Weights of a small image denoising autoencoder: encoder norm rmsnorm, encoder widths [80, 160].
Rows from block 0 of the decoder of a small image denoising autoencoder, named by matrix and row number. Rows with one number belong to one channel. Each number is 500 + 50 x the weight over its row's rms, rounded and kept within 0 to 999. All counts start at 0. Numbers have three digits each.
After each channel's rows are labels from the 100 images, of 14976, where the channel reaches its highest value: "place" is the part of the image that holds the peak; "colour at peak" is the nearest of a few named colours to the mean colour under the peak. Only what is clearly more common there than usual is listed. The data: drawn human figures in many poses. In brackets: how many of the 100.
# convs0: first 3x3 conv (decoder.mid.0.convs.0.weight, 96x96x3x3, each kernel summed), inputs 0-95
# convs1: second 3x3 conv (decoder.mid.0.convs.1.weight, 96x96x3x3, transposed, each kernel summed), outputs 0-95

convs0.91:525523489508420502512511483417502501447496490520509478538493532473522566504520412482484498462394310491517473507540517375388518410414511481498506504495486471465505500502488451508473465468437513525418380484525513484444559523431497548527540563460489503486476466339475479553540457494533388461
convs1.91:517520450539470504497518485480580497474439506428479457562483446429484530480501397497545435461467469447480535436506552376511494477499485553427428571509490484502535570473528470501495464530393448589522479484508545542329466511334488440498438461418523500545528464463460457532432448481489446461
place: top right (80)
colour at peak: cyan (81)

convs0.14:543475440513531537577524534444439520501400503542510589533410427479563430528465324505456518422398442486463487473460539442521545526533490533457427442502507480500503481537520455426497385471482529536393457444517527520450516509496457538508511489423419509507490432499459522439386459464531542501
convs1.14:499573505501565523450475489549559441429475437439514490494526380470479451528465427453565415487463386474557430442502505517499482463570436482442546554480435509475530544507386567526515472486485420549491496492564524473435452474365521528437436475464513543554567409467592464470444508470565512518
place: bottom centre (69)
colour at peak: pink (33)

convs0.26:505527398494468503372449545526457517512501518514463561447542429533450500463412428516452469472438409510454515473491512551461449551571521458548495468498515575509538531452410521487510433533557427481378445455504507538514568500521538543476584449630533487609476497361515507513472479495542499439
convs1.26:484535508468598453470469554522515455403525397506475452452476362445487539407531504512512497469503476445468532519507469584545466479551415561398554638490475541545467541506439535558475417516456516517531501401467470367457517575509511472505576475456498513483464496487494578470444477506472457433
place: centre (64)
colour at peak: black (32)

convs0.65:411436508440513494558575504496446504461501457515416535443435617542480455520482577568469547514530491450343529491498467568483475418421465485524500485521506522492420517497493498452588394504512502509546613417454525516368492473507505455433472533525487459506409482484516534520592486546570518486
convs1.65:540611459532467511455480436506462479488461482516547552494523585469545509439479514523552461515472584530464494453491472419511502456563486602513477463461520564565484481565559573529524493414435410524422501519521585481684493442416533520454521572492515413564543536584498467488489506524539573558
place: centre (50)
colour at peak: grey (73)

convs0.44:541490507501516486464476517461461540547558440391480495502489451390460530555561544537495477563503575422382583445447537427457496472506530395463518528535531537388498554461435608581482477523455518545495439510458502467476541478572517405442513492509499445508517551502605386450498459514457467538
convs1.44:496575579451436510516485483507578486515478501546642519484507613491544458441473635500500592563452507485503546494502541572486537439494428484552499450501464522485504530523511482426524456409613509495434585535482533465509521510501514472524494544437521572484480499494638543456573574544434505596
place: bottom centre (47); centre (37)
colour at peak: pink (39); white (31)

convs0.58:515491579497536441468493572512540514555496489481529512517543482543484489535571569547533465385527619534525408431478535413588524575449490524582436586541502544531646523427536506539548557445535511510497474556520490518635530547527486549486542474452547560573566550545520449451512521543482491474
convs1.58:485503525566471504464413530541477482578528537609531466492512594524559474584524524530464497494574467510535501499537546424455434463423539386587416456577515456461494444434564546477523599562541526479493515520407485577500519455535463481535510487463505522457424584425490562529630502432475518531
place: centre (48); bottom centre (29)
colour at peak: grey (80)

convs0.7:494515511482498545437433523432545475567398542532414488454506468457579520520414351471523501545437545484587490499544483466465445481391476503475558483527517540544462391548509478525482390476454514497464544463458440490541475489451549520420439548446510463487537482420633524550544465507514520592
convs1.7:497567398489613455557514499483535514479566472523429478504491503461512440400571558432466513513432465477434518543513472589536492531466442590508476539442607498493592481584406599515456501491448454474540407498516508459552506564436572562559503426454492513454490470416582518486449445499484516488
place: centre (45)
colour at peak: pink (38)

convs0.10:547458516485429528504520495479527482507637422538524491389492426344361529430518442508507516498478499475581529471459512503462494444517388486391547592558508627482527438495461470496525507526525496521488535502478499461451481531547425430546513467550444458460553495491463512425455531478549520490
convs1.10:469463563458530415462515471541499474491567510630396471418470413487491493489559504492574468521450434508491453549552505490568427442451505434573610459404435531514523421528503455571521584484525475439480437556419448472552464559548477579499534516446478519533501531543530517554546427438481474433
place: centre (30)
colour at peak: pink (38); white (34)

convs0.21:438440392425529465519427479553446566544533462498462469495545490494549434508475405433600553525535469495574527501550517613564556521477405528543540537482524517526502465556393519464515467491413510539520472532474484499442489471356530434511569574451486490522513579438454489509492544527554426576
convs1.21:531527520506541453609531572445527456449543445352573515464493433503421573572519498530524476451509433464552551455437426520481452509561568448522556495531535504481427455473485613514478558586473514402513427477527565458567487495596524474444528510551468550535525505576443548515522509544450491425
place: centre (59); bottom centre (27)
colour at peak: grey (61)